{"encoder_arch": "pvt", "model": "image captioner", "dataset": "simulated fluorescence microscopy of cells", "train_examples": 195000, "image_size": 32, "crop_scale_min": 1, "horizontal_flip": true, "translate": 0.12, "color_jitter": 0.1, "tokenizer": "word", "vocab_size": 42, "encoder_norm": "layernorm", "encoder_norm_position": "pre", "encoder_activation": "reglu", "encoder_mlp_ratio": 2.67, "encoder_head_dim": 64, "encoder_fused_qkv": true, "encoder_qk_norm": false, "encoder_parallel_block": false, "encoder_inner_norm": false, "encoder_drop_path": 0.05, "encoder_patch_size": [2, 2], "encoder_depths": [4, 4, 4], "encoder_widths": [48, 96, 192], "fusion": "prefix", "decoder_width": 128, "decoder_layers": 8, "decoder_norm": "layernorm", "decoder_norm_position": "pre", "decoder_activation": "gelu_tanh", "decoder_mlp_ratio": 4, "decoder_head_dim": 32, "decoder_fused_qkv": false, "decoder_bias": "all", "decoder_qk_norm": false, "decoder_parallel_block": false, "decoder_dropout": 0.05, "decoder_inner_norm": false, "decoder_drop_path": 0.15, "decoder_kv_group_size": 2, "decoder_positions": "rope", "decoder_prefix_bidirectional": true, "decoder_connector": "mlp", "decoder_tie_embeddings": true, "init": "kaiming_normal", "residual_init": "none", "optimizer": "adamw", "learning_rate": 0.0017, "beta1": 0.9, "beta2": 0.95, "eps": 1e-08, "max_grad_norm": 1.0, "ema_decay": 0.995, "max_steps": 6600, "batch_size": 192, "epochs": 6.5, "lr_schedule": "cosine", "final_lr_fraction": 0.05, "warmup_steps": 190, "weight_decay": 0.1}
Rows from block 9 of the image encoder of a small image captioner, named by matrix and row number. Rows with one number belong to one neuron. Each number is 500 + 25 x the weight over its row's rms, rounded and kept within 0 to 999. All counts start at 0. Numbers have three digits each.
After each neuron's rows are labels from the 100 images, of 14976, where the neuron reaches its largest size: "top examples" is what is common among them. Only what is clearly more common there than usual is listed. The data: simulated fluorescence microscopy of cells. In brackets: how many of the 100, against the usual share in percent.
# gate: MLP gate (encoder.blocks.9.mlp.gate.weight, 512x192), inputs 128-191
# fc1: MLP up (encoder.blocks.9.mlp.fc1.weight, 512x192), inputs 128-191
# fc2: MLP down (encoder.blocks.9.mlp.fc2.weight, 192x512, transposed), outputs 128-191

gate.179:493481500513498506527478522507493473506520509509484529499509508523487500509476515540543466513506451458498524510550536482564487497557542448519509485502499513515524485505462536511519466484463533
fc1.179:476495523510491480466523478490514496516501518509499538487484519554461497490472492512548488508515530464519535529524500520441502508492536502491550507489482517515472519484509525481506473485483470
fc2.179:509505484486505508531503498471517504469457520505485479494473473517507487530529474427448485468465503519519440480532531513505477456459528522546512494513507492531501472497502503506487458499432553
top examples: long thin cells (64 vs 13.1); few cells (62 vs 24.8); cells: one or two (62 vs 24.8); green stain (61 vs 20)

gate.203:541534473522530515539467512541478492484524513500496508533494504481462434470458504493551512511494459437447483488515507538527517568504529475500525490495490501467511489483490460491511512523505537
fc1.203:476471522502508481488473533467508494452531490532518482485479501512490525474485452508524501457499521493487466516441509470478519505518527504505540540487492526526517502490513474524470518454485452
fc2.203:508525496495546503476509524452509507512503504461514463545550493518546533495537511428471490495494470471530499497458529524508514507491523466485532494489489499552507500466498505546466534526506493
top examples: few cells (96 vs 24.8); cells: one or two (96 vs 24.8); red stain (62 vs 20.2); long thin cells (55 vs 13.1)

gate.215:474542514509492547506489542490468549484531534546545439524495466504488521513530510502492492519521464468474514497509529486478462498496497487529507487481484500496515528508474532444534484461453505
fc1.215:524467527498459498506538530507446500523499476554504546490524537497484527546527524458504461521485533498492502497514505460499512530529479475480512464513474523541491505528479478509553546488478498
fc2.215:488503456496476518498495488504485526495502504505474532522448506475532500511513495480505441454500534477534484527486507484473498507503539526522501486547527486487522515469511483507504474495488511
top examples: red stain (100 vs 20.2); few cells (90 vs 24.8); cells: one or two (90 vs 24.8); long thin cells (46 vs 13.1)

gate.253:482492525487524526505526491458518510476540521503515511497484478473484491500477463501507494526454533490449527489478500480508507515493556496495484477508488478464524492517489496491520502526510488
fc1.253:491490502466468460505508503455500490460481502475491503484485530489531463517483521472488480524515471519477512503467504516508536534472522510442495499487509511518560473500482493503511443486472503
fc2.253:533502498541475504523534509502559490494442481493508511503485456521509541554475549483459468499505504490517532536497511510505494483493504505495543513485456495516512480511485497511524472467505499
top examples: crowded (100 vs 24.9); cells: ten or more (100 vs 24.9); membrane rim (49 vs 12.8)

gate.3:521448502483469486500488506468478485477502490519497504494468479502521479485459462530498474536527463489491486508498482516522442483549500485506458510524503462452512490514471492555544493475508494
fc1.3:497529519508500467499480543492525488482485480508517478466498454558511482476497500495519498495509508510565542553501488442483453504516480508483496458498482539534527488479511532488480536508502563
fc2.3:501496513501512491525498494491516497480506496471474504480487448482528480476493462454486475492515498510459524515479516530513521520501478500477508496522503537488512493508545484546507482518522512
top examples: membrane rim (99 vs 12.8); cyan stain (65 vs 20.2)

gate.373:514539469489483491501512492503533523485490513495501474518504440458467531472479540456517471482548474468507529505518530480513498474469509459508525524518482511478530484506507500511529446490491502
fc1.373:472513514444475457494530559486472531509532530521482502457514500531531448489513466521494528466481511490512475494521486486499483504488500514479492497503511503538515519535501498506476509479484486
fc2.373:463466509487493535491466532525455519470486497546484475512467500526502484499487436473478540509499515501507508469501470500499449543520509447478513487447515512528526483518509510532533416465515516
top examples: cyan stain (66 vs 20.2); fragmented nuclei (54 vs 12.4); long thin cells (46 vs 13.1)

gate.374:530497506527510504521489513554514545450518468476457512515520466517425496514489482530486493560509502447482490533516541510523479502491518467516494508508474510492496469464497573514524509503492505
fc1.374:526504468482472482505550524558514534468491498493497475448516467478494445493495481505515473449533528486508496556500506490507471491471531504464512488533495494494500503498517512511459488480506499
fc2.374:497521493473488474519526474450494491466493492498462481526494484541509448492463454488479519510491486489494530532530491516502516559538530480477503518495489531523490503489509512539514514496502477
top examples: few cells (81 vs 24.8); cells: one or two (81 vs 24.8); long thin cells (54 vs 13.1); fragmented nuclei (46 vs 12.4)

gate.83:475482519488494461519487541516516511490476519485489499503528465466520540519506494477467470525484496507508546520478505517537508539500500499498559490524451480469521448510484482500466501492470497
fc1.83:539500518521524481482466491510536479484523486515516478572449504490479479500517507509453514465515483524503507458503440492464512448490516527450499540482494487511434520496489457495485512496469493
fc2.83:524487521497504471488519490470477478503498518507547509450497476515547480497476519462503496534516492511483530520507488524492475495508467491533454487477531515501461509483506507529473551514519489
top examples: crowded (100 vs 24.9); cells: ten or more (100 vs 24.9); membrane rim (98 vs 12.8)

gate.160:515521514487492488489494453489472454487510508537501535474506503549551518444496514504480484510560506509517508494484516496481517456512469535461499520529503500467503505490526541527470491518488510
fc1.160:555493513496539491491500473501445472496493490480518566493521520531528502470542510493467500487561489554506495519496524467482524485481475519484529509525480531472456486462504539477514472494505470
fc2.160:477521534526503511473504464534527483509464467485497534465509493474461536460536533507466516484506433506501496471487497507528532485453463520511527471458488498463517485525474550458479519490557527
top examples: yellow stain (98 vs 20.2); fragmented nuclei (86 vs 12.4)

gate.190:487493550504465498509516507536481500491522511515502491515511505480468519504470526509514513534487483469472519490497514498495488524503499491485487507474483555484515525484491498479531480491494472
fc1.190:482492520512521502483551460462501492492455482498516530485515497470504474510521472500486486516485469515504525499533491471506460534534502528539516513494528504521513527452526481473510551502502463
fc2.190:473449516519508460499473507507516515467428472502465477530453524503524517511459485477484505491454456497527449464484511513517499497455479526501519491438475439505465482523448520490471455524515458
top examples: long thin cells (93 vs 13.1); few cells (52 vs 24.8); cells: one or two (52 vs 24.8)

gate.386:536500534510523507518505471522514500486501497505520497475495512507545505476522514509516516493554504497490490547515497513486524476448537512495544532542472457463521529491511542507528480538524454
fc1.386:476519474536530497552481465506552475491492481486485528501530450475513504518466497432467514526509513506500479448487499486515491507523505515496493489491515514513542519525548531512522499449515539
fc2.386:508528493504493459488477491529541540507487443510518528478553502490496537476544518477481479493516440491451498451516504488509518470460509521517504491480492526470544513503490508498463548470527513
top examples: yellow stain (100 vs 20.2); membrane rim (85 vs 12.8)

gate.371:474517491505535509492489496492466490490523499509511520476509509510486497488498496484472460528490465481481515504548501479508499511498542463489531521499458524480496494505464502487528493459504441
fc1.371:510548508488496553528486476507518524550534474522541470499468489520489516524503509521486522483444524551486535510514517518513530493513506496484485565498527481515503493483543507484494526485461516
fc2.371:500479520431476471507498471442483498506457506492481501524532519497502461486506552476482493515540496509530489509458496463547531533511518479546471556515521500566506508520508512506553483502498515
top examples: long thin cells (81 vs 13.1); yellow stain (58 vs 20.2); crowded (51 vs 24.9); cells: ten or more (51 vs 24.9)

gate.473:519492539517523462488531553528516514489507526460504516552456477483436507466465515535530489491497499499490547527468490484492500491509558504504479517515509505484494464512473523492530510548512509
fc1.473:499533504492462561522538516517507497527485522511468489487517504454471526517519508529437455475504514509520509484529467523521491481553530507513488464498528496486528472522470461496522527529469483
fc2.473:474488524501487531519498504422483479509490514473492447496483485461514514562469473478470534479475561503524529499485495502503472499513491472455515497498501494520505474502526484523477509517478557
top examples: yellow stain (100 vs 20.2); crowded (60 vs 24.9); cells: ten or more (60 vs 24.9); fibres (47 vs 12.6)

gate.287:499476490485515480534538502553550490461544518511490522550517462467488479507465481515482507533465499480503520520553487518518460492484488511514488502446481520492505526507506485517562520510466483
fc1.287:507501496460468507456477521512529514478493507504439505502470461437469481492509521504486500513478543523486457540480490486462502463531469479531467486464505481521489456464493506497519532478486526
fc2.287:528472505457520520501574472503490497495523536492509513555499473501527487444514506488487506492452543511504518522510450510497507513524509495542483465501470527507511517502484514485523460531514488
top examples: membrane rim (76 vs 12.8); cyan stain (61 vs 20.2)

gate.396:453456526488478517491471500519501483482539526500506512511527499529516482486498527519556506498525472524489547528506504527480524504484512527510472505510490482465512521447473535521492462507512475
fc1.396:515502545438489524511518482541510512507494478531548503530467561505497470486497514550531494468494522555553493544546501506500526491503509520528458514497497481480527507464508497478453459496481466
fc2.396:513492514484493468516461486519471509507521494506523525530498508495498499471550527491515466456512515480472505486505510513526555450488478526479535532519483444494550533525531538491510469496548490
top examples: yellow stain (100 vs 20.2); membrane rim (99 vs 12.8); cells: three to five (52 vs 25.4)

gate.333:520523513487460484499482515486521464485503513498460506529480499485470465479462465446508527554497486462485477476492515504491479483504513453489494518485497553477513486476520498470564515487485540
fc1.333:519475525482513462501465516506504467550538524543548512507484505471490478520500466524494496484510430528498504513472501497465497520523466537489544475505503495500529522499501495529510522515528486
fc2.333:490471452511530556518484446504481470485505471459514487478537485493489493502538486549522501479504490540529484491504530510517496503471503519516532485490499510507473526528521490526522501472494531
top examples: long thin cells (89 vs 13.1); crowded (56 vs 24.9); cells: ten or more (56 vs 24.9); cyan stain (44 vs 20.2)

gate.185:477519529500500565493494519539514521518487524497529480505518500445468480525517488550494504524529480525498495472496476499465456500500491469515536502491466511526500479476491478447551491485507497
fc1.185:496508475487573501508521511518510537511485466484496488526519470504491497509479493513477538566558500537491535503537537499506473449496502484559492539504483528523519540528501520506495480469520508
fc2.185:482490526512521444511507518507484494485493516525503504515498462505508467497489443503546503522486466486530484488550541478480458492501509479460498488519540492479531490503564495518530498499513497
top examples: cyan stain (100 vs 20.2); long thin cells (51 vs 13.1)

gate.152:497505513494519510514493479489518481452516545487489569474522501473505470484438476537508490515511443498475499532480491482522492500536524492511523500541481508493546508473480489542536500474527514
fc1.152:455535482525496526494487488463517538506520466494508530457479529529532454484522537485524488495534449532516490506504503498530545481536474493494467450481546523548462523487514490490488527477536489
fc2.152:537519496487508476503474480493534497477482507535461489502515489521506467526538465526477525496479526541526458464550484468503510415433540511521483488524548506485498485502490492507475518439511500
top examples: membrane rim (100 vs 12.8); cyan stain (55 vs 20.2); cells: six to nine (53 vs 24.8)

gate.470:453465508496486477512493492512447515466494520502516498504513506515502523541549498551500483525523520488492490461525509498541528473460526442522496515498517486504504466523495498529502470465484479
fc1.470:512479501524520531512527496451512487514512458490514489424496506473463453498563454490475485544494513495537489501499512512473485472496504488523486497486478470524541559461508513482482515529511523
fc2.470:495451515528460518519507521452504472516551510487445494495512493510511528495508501564497500505469445513498489562504462507478489536515523459503510513534568467528497526497500482504493510442532474
top examples: cyan stain (100 vs 20.2); few cells (98 vs 24.8); cells: one or two (98 vs 24.8); long thin cells (35 vs 13.1)

gate.181:498469527490490528535566533501493509472463486451498486489469503484457468526485524501495455483524566490484495464481476501500510539477482489571486492469448519525527479487495483515508470482486509
fc1.181:518499503467524465552461491505511509485488498458472539501504488553506496511495464524488475518474467521497481486505501533533497505479502478482488518499478506512479512492482474522460548497527545
fc2.181:495511528529528525539510503504497538513524492537495481449511499509498469487499518533547524450456476495499522511521539526506424529506494500511452521534503499502487504477507472516495506476498483
top examples: cyan stain (99 vs 20.2); long thin cells (61 vs 13.1)

gate.248:499489522503487508500483499544486524508556482429492489465492489522486496503510532472489529534504421453503520500511548474520501474498551478517519518459446462498528523517480491474515509504481517
fc1.248:537488561527487487488532449512537456501496507506512485463496496518470556510516472502533486468475503518522504556513512494508517445513505541515485559482483466527492542524526495474505462520510467
fc2.248:503513510455508513509494494504515461512487493499477494466506517481542506453473456530529490505521539458496504506456531465484505494493516549514508476504515501500527492502516522548508491485497524
top examples: membrane rim (100 vs 12.8); few cells (95 vs 24.8); cells: one or two (95 vs 24.8)

gate.466:506495505524510473494465480488504482505547550490481530502499495492502487487487519483487426542494461471511499511512513502523515507503558494480501519528498514521525499512511517491566489484489540
fc1.466:566497503439498535527508481537494514546516512507545509512519492498537499468541520510478504461474517507506480514481525499506456482456478512479492547501493542464459511509547494500469504507497551
fc2.466:440445512528487485492473529530552481500480494460484480510473505505453514498488511473534486476473554489493517494495494509485521497500442510497493524533421493499522482508529464488455478474520523
top examples: membrane rim (92 vs 12.8); few cells (85 vs 24.8); cells: one or two (85 vs 24.8)

gate.56:496471520539486508533493492537496510462507542536515524503500517503509497507496445487486459541487478461503523517507469489526483501484526471486542480478475497478477480488519528498483511522499467
fc1.56:567504462535556469521486521455491482523511534489545473508490484452491532520514517491474491449459522512487483502452498495488531493464498489518498487519530513532493486528494515493516513512512511
fc2.56:499527497530530485539545481550456511527510514510520446502507520465515512540504475515504516502520511445523511485512485484466543471531502550521517515474455517472522491465508493494518528520466526
top examples: crowded (100 vs 24.9); cells: ten or more (100 vs 24.9); membrane rim (46 vs 12.8); bright spots (43 vs 12)

gate.325:477504476504506544538527513536515484497521494494501530515530459476503537477518504503521458543514471484513531530554509501496497507456520466520527495476454494459476513508531562509542461466461488
fc1.325:476531489550497483532470495541494494488534485461495515530516513516503482512497516466489503464527521520482527491510504483502491466520536487501463512458508492499518457525496546510507488516505478
fc2.325:509526504458542449502487500510503498503449458527513532479495478506531510479510452499539522516452489511544477476523500499541492494522493503510486498506486519524492504469487471486510512496502520
top examples: yellow stain (81 vs 20.2); long thin cells (71 vs 13.1)

gate.4:445471483503502489496434486522541542475479508470503479523520547456470512500513464469481506528491512510517526527526523515519481486519489518514514520481483541476496480491462535508506490486515506
fc1.4:514514514504531497480517520515531484521537470513526512512456504574499473468526545494509538506456487447457536541500476492477520524459532482464510529517496476510470487492475504534516499494482488
fc2.4:472502529469453491522516475491475501537546486501499534479499539552473486501482483517555515477460456436503487514491460503507539525518504505489510483503482512518487508514491471507491500515491491
top examples: cyan stain (100 vs 20.2); fragmented nuclei (46 vs 12.4); long thin cells (34 vs 13.1)

gate.498:457531502506518495500486542493523518511487479525521530508479507438460512485468492486523457518506486522509514519517484472471461520496546483517519511512482500530532512516523492503530473548479494
fc1.498:496475523501499483503572507456486478458543532490518559541477466521498443530550475456503503486523495472508482507482486500506474450511498465486511532467471502522502490475431489546508504526478500
fc2.498:475460525527449550495518478458456521526497501459504554450492477492508469489502529510548494480457479467483527501499504497482507537499515500513511519489525480506477506477496536504471516468502494
top examples: long thin cells (100 vs 13.1); cyan stain (100 vs 20.2)

gate.196:512478498453521478461479560535518497489523550536469484550517491472509456502480547504533529562526481481502547492516520467470508505518522461485507513510486514474454501484493502475500500514497479
fc1.196:481504517491531443483476472531531504511453517484516475481482508461508479482490509481478479497509466458516510483501544468510488517515524518553509447496532490535526516464486504484459471474531493
fc2.196:459485474491521482516531516474490515501458547505538472466511486504487496516483472469482501483492515531480457476426511508530510514495481506499509487527512567489486507493437543497419513485495512
top examples: crowded (83 vs 24.9); cells: ten or more (83 vs 24.9); long thin cells (61 vs 13.1); cyan stain (53 vs 20.2)

gate.134:491483489546498523507471501497502502481477492518508519508468479531483453483503477511502462513528471435504492481528475494497527465512518500494501510457489532466536463498469517482515483531492484
fc1.134:508504495513472566458524540479515492544485501569511506482527489511502503481497501551456484470508501487518468538474455490541482510463492500473513531511503488494524487503519505521536490488502483
fc2.134:492519497509489457544463510539529477519491540510523495528530497464500455503494506540488496503513448511455486462478529546492519514479510493527532503517486507470514466472466486486539536480512535
top examples: fragmented nuclei (100 vs 12.4); few cells (53 vs 24.8); cells: one or two (53 vs 24.8)

gate.60:469497492483507527481503481525516467482506531491453498506511473510476514508485514489500468507542515529507545498471500499545498523479499505521507507455546534477527494501487577509553504493499486
fc1.60:497475475457503539521483485505546511490478553533499483471536477476474485509489508502490467513471505512488496534519482520521485508539524494498509506482480446465475483505447506486515517508507483
fc2.60:510526493466508470506511438493493502523554553510535511502498439500478503504555482451502476456507459496519488478498514528436514467507478521509513477516522518509511487513517532518520514466559486
top examples: cyan stain (75 vs 20.2); long thin cells (64 vs 13.1); fragmented nuclei (36 vs 12.4)

gate.281:486536498512454540491508505459502491506516480484510510529524462528508483509466506520499456478496526516485540558469518519475464515492498477500515480478522518493484493522496483535537536556490499
fc1.281:464487494458496485478513541503507504467504510527482404491489488521502473503538531486471545466455505490469515503487492503528496506479466500485481493466509467536519502469465474494490530519486503
fc2.281:488531519483507503504455478501508525497520477517495480451511482538524506494480501514496530499496499485507492480502479491488501485489472538457497470497511527511474481496515556449446512515521441
top examples: few cells (99 vs 24.8); cells: one or two (99 vs 24.8); vacuoles (54 vs 12.6)

gate.76:556513510514503496458505497474510497473475483462497520539508482480470495505503505532543481523496486454483474517487486536516481509492547480555512472520496486483494528521471487504548516503469456
fc1.76:508525491470503485542492542523518490500454495493478483504514493505498549503473471513497501481517537505503483520487500517552518519507514558512488534514529461471469493487518481499510501531480476
fc2.76:494523467502468461476459501516519511502511487488507516503458574520515515485525504546510525511496522496519481483506496511496495466461467535479529534491512472496487497535512472547532497527536447
top examples: magenta stain (100 vs 19.5); crowded (66 vs 24.9); cells: ten or more (66 vs 24.9); fibres (65 vs 12.6)

gate.297:502534516518452466480466488498518500497458511475524513495526496472525538500485498496486515503468436452520476521500475522501479544536533496479532480468482505477475504535488468493534524515493475
fc1.297:474560499537506490482507521491495496506521507483503552524480526517476494523530486515509550498495491524464473525488486460456494496533527494507452481563507492459498506498487494488514484458535509
fc2.297:499512487550506520487466463479490548560508504519530503515528515492495472463508507538523507518497464511493459490522477503514486495518500509518472503543536500461466424536447458467514524530516506
top examples: crowded (100 vs 24.9); cells: ten or more (100 vs 24.9); vacuoles (61 vs 12.6)

gate.21:525530546487496490509496502488508509502510539506473511466481559492490507469485527565487451538525530504496493531550539464457550512498478500464497533494465459480487500503478537490482447552550485
fc1.21:521502530536528508453529507535492504508536473539545486463501531516572488479476506508536491514513521511485523551562518461500519439500492512499489509493461528458482506485507474470512488526502463
fc2.21:518466485469504503511532515445487464508505501479489488490479498552490481534484513489501544515488522494519514499563489497497472497510532507450476528524551501541460504483523505520499453498520474
top examples: yellow stain (100 vs 20.2); bright spots (65 vs 12); few cells (56 vs 24.8); cells: one or two (56 vs 24.8)

gate.28:491470523527522503537463512538508511466513474520558531476494478512502474508479536552512500510500484475472505508489512517508482508523592487502494518484452482512507506476481488518540489496495473
fc1.28:468476520533511513500476477486458503458441514508507491429517478484508529562507479471443535553519509484528516463520487511549526546511529505472508522484520504449540471523491541496476444531531514
fc2.28:478507514484498480526512517447479512534494478485529475460468526495499550553492523513534494505525487527500491487516525489530474469511506524501506514532518496528521469512532511521464491516530476
top examples: membrane rim (97 vs 12.8); yellow stain (80 vs 20.2); few cells (56 vs 24.8); cells: one or two (56 vs 24.8)

gate.347:488470470481493502543505499549535537462493508454516512515522494446499536481477482494519518534522532505526511496506479516504481471523522531475517528484493512487518511526485500514471484548488490
fc1.347:555527562545483475504523468524488480528570487514536497487465513568506469459487533496505487503509503483488513545493449438521552514513529534502509524483528514490482472488473494514467495492500489
fc2.347:496482495553471498514503502474495476542532505501504544532486479501516481493490480512534528497468459442482516506518487523491533481551510483504490497445505500503452525509495506519520471491511508
top examples: cyan stain (100 vs 20.2); vacuoles (43 vs 12.6)

gate.109:480507484517518514500534500526508493460523504484525511515459464476515510483512471525511446476513498449508514497506487467456518463493559455539518463504485497487454479499470501509540510489458491
fc1.109:460525432485464477460484444491513498480519533489501487443524489503487533497501525473526468489523534524534485446540511510515437523464500517493491511524482531478499485493489507566481499465504551
fc2.109:472493500500517502492485496521462509474488494473499509492467530543510494546511459452494494526520493474517482499495497489550496475531519507499540511503510529498450491492538521514478454525510509
top examples: red stain (91 vs 20.2); few cells (77 vs 24.8); cells: one or two (77 vs 24.8); membrane rim (35 vs 12.8)

gate.417:528500511490520507502484522561487493484501484486471519473503507453479491484497495506548473538494489461509492500472508487528517528494546492525468498470470513497507531466455530480529451461481498
fc1.417:462504524522480496514503507480472519495509512482503506514492490510465497498447455535499475545525478519439490441504482466500519536470551464475486487514561504470492517487538522478551506514529528
fc2.417:522510480494527493485472525487464484489521479479483530511463486487525489531497495473465511486515519501510518495503502523495497485511464520465523529511479475488512497490479497502500496533512467
top examples: crowded (78 vs 24.9); cells: ten or more (78 vs 24.9); long thin cells (41 vs 13.1)

gate.334:513514506472550522521472498569483470520493465500490540490481504480491486506490504502505451526481451471516509505486517551510511465499537462496502508508467481522507469493465502516507466504472467
fc1.334:523508507499510492498539517541467497448494530524531491543489541499514496454497474479496526495510490510531496489523488466486458509461496502505496517467472466513450480496461476517553506511505501
fc2.334:547484497515568481499509504465504514462536535550510496524501513537521514486555460452518527528516467452500524491507498463535477478473476496525518499483502516547467512474522474494504526508496516
top examples: long thin cells (95 vs 13.1); few cells (77 vs 24.8); cells: one or two (77 vs 24.8)

gate.449:453502488497536496472518511522517520477485516500499478488490535421521536529489502539456475517519510489505488462445483525499461513501523531529533497490436510510505475492500516497480480504459482
fc1.449:458518476478540516491509507498492507456502511506473481512480525456483509548507501532496496522509488520542518474536505509527481493484505507501473505496502535490552476528554532483494493489530517
fc2.449:515472520506445480532475487505515501505524512504518525535495491511480478499495501523514555522481496471519507540519469503491538545526472518478501529503489491523492491472493481503490515508465475
top examples: cyan stain (100 vs 20.2); crowded (58 vs 24.9); cells: ten or more (58 vs 24.9); fragmented nuclei (31 vs 12.4)

gate.469:491514527496456530519510451514472513470541470520501494475501507483484481530475480540520507513520463502456525523445526467491511503510532511497485460453480485489489466460475455504531463464512469
fc1.469:505513483481517509490558491501515474458483514524469502488511516498541477493556472539494535478491498525467450479515502498475496514463483556511481495516503538514532525498496487482516475506485486
fc2.469:492498503520515525488434522496491506458505510532514527466488490508485478424483497491486474508499468457508509525505473505504513550494484528470531437478480557514499496489480521489528490507464527
top examples: membrane rim (100 vs 12.8); few cells (58 vs 24.8); cells: one or two (58 vs 24.8)

gate.421:518483502463514505515513449456496495460488524455460544516454529457488497525549477463505450510500508523496499471496523524509444499518509453514511492481529530476482498492477506487526507461482492
fc1.421:490508496497492532510491504514477489536479510500471524517493535460445531507519477478461490527500508487510508457498483482515476522491517472517531519491516474495495482490484507421525502573490486
fc2.421:477532465517548529490507537524517488469489528502493459483498532484551526480480491511471496506458498561483504515538544493507494503485499502512452474493516481491508506457528501523538527484446493
top examples: cyan stain (100 vs 20.2); fragmented nuclei (69 vs 12.4); few cells (51 vs 24.8); cells: one or two (51 vs 24.8)

gate.313:482499522455520497475512499514504522529491511445488513506499482467480524503464489506493486510503485482469500449473535480523462475494547437478529499468453542471469495535487508475512517481502501
fc1.313:512469485486518470480514548515494504496491531496527478517476518536540442472527515469500553495476510503471500493526515459530500512521504500519546495530503506505514496527479510534453511518508498
fc2.313:511493479502460476491502543561492526530484512525489488518516443538466466493493471517531480509515480501482510513513473505456487492512480492501531481512490479495467491518521508479516539507475542
top examples: cyan stain (80 vs 20.2); few cells (71 vs 24.8); cells: one or two (71 vs 24.8); fragmented nuclei (56 vs 12.4)

gate.85:483487495470518520512500508502483534475520527465531497504490528497489505468491507510474439501527495460494460537518469533503515509522545478486501529464468543479511464521488514495511444472477503
fc1.85:475488563484521503499481483515521524528478513477536458517481490474507560516529511476491454465523471501506515480473513522495448530449494467532449500457514542486482487462477494488514484506497474
fc2.85:507552507548487461522537502520504534469486535467481474527510480503525510498499402488485498484484498503568508524483475492523473480511543503503519481495528493498495491494503477528468513514483483
top examples: crowded (68 vs 24.9); cells: ten or more (68 vs 24.9); long thin cells (65 vs 13.1); fragmented nuclei (29 vs 12.4)

gate.267:466518508471522507483501512531521514500502499518500492530518460479499462455488507508523438565528502515540489540497495476528507515536495467483511476502492494476514467487504508480517461528519471
fc1.267:522462507516555458490490512559513475497453515502487487505473488468514517562522529523511526500469487459480513454527472519519500489495500502477515491528512452504520498501540497483459529569524537
fc2.267:526519522500529481489464533495493533503487496525515485477511511485494501456476488542495498521471532476479527501485513474488490482477449477478488512467495507532508519443478485480538493465502493
top examples: long thin cells (90 vs 13.1); few cells (81 vs 24.8); cells: one or two (81 vs 24.8)

gate.25:492465506505491503529521530510470497509532482476509523530515518441446492486521499475484483508493486486529499500515510535499496499503566493533515507489490494499518523486494514473563470484490525
fc1.25:468486480487524519529482515464478453489523500510491457503489529499478529473478476460468498492508526514522488531496506490472514527445456524496489500521543518500518458511492487477526489543494492
fc2.25:525470506511548483502516512475508495481506514517538522522466465480488521427526473482498488478497506494498463508504479465470494516476520510531533509563504505445504514504499462515504502506466469
top examples: membrane rim (100 vs 12.8); red stain (87 vs 20.2)

gate.10:464478537495495499507486499491511506528484489479514460501446532486509471484493497507509489521503536498518539511478485502463541524504482463533502473493463533523483484504457517503541543497492503
fc1.10:495463480522497533508532481485541548474500555476541503487550485480526455490510516508484516444428500465507497464527519494548478515495516543514522524505446455495532506498498502546487475486509532
fc2.10:477545514486498507526456493513459491508484519470549527512509512492518491543492508519520487507494483464456524499508472494511524518500516475535490492517490511487530511530494460507475460500504525
top examples: long thin cells (100 vs 13.1)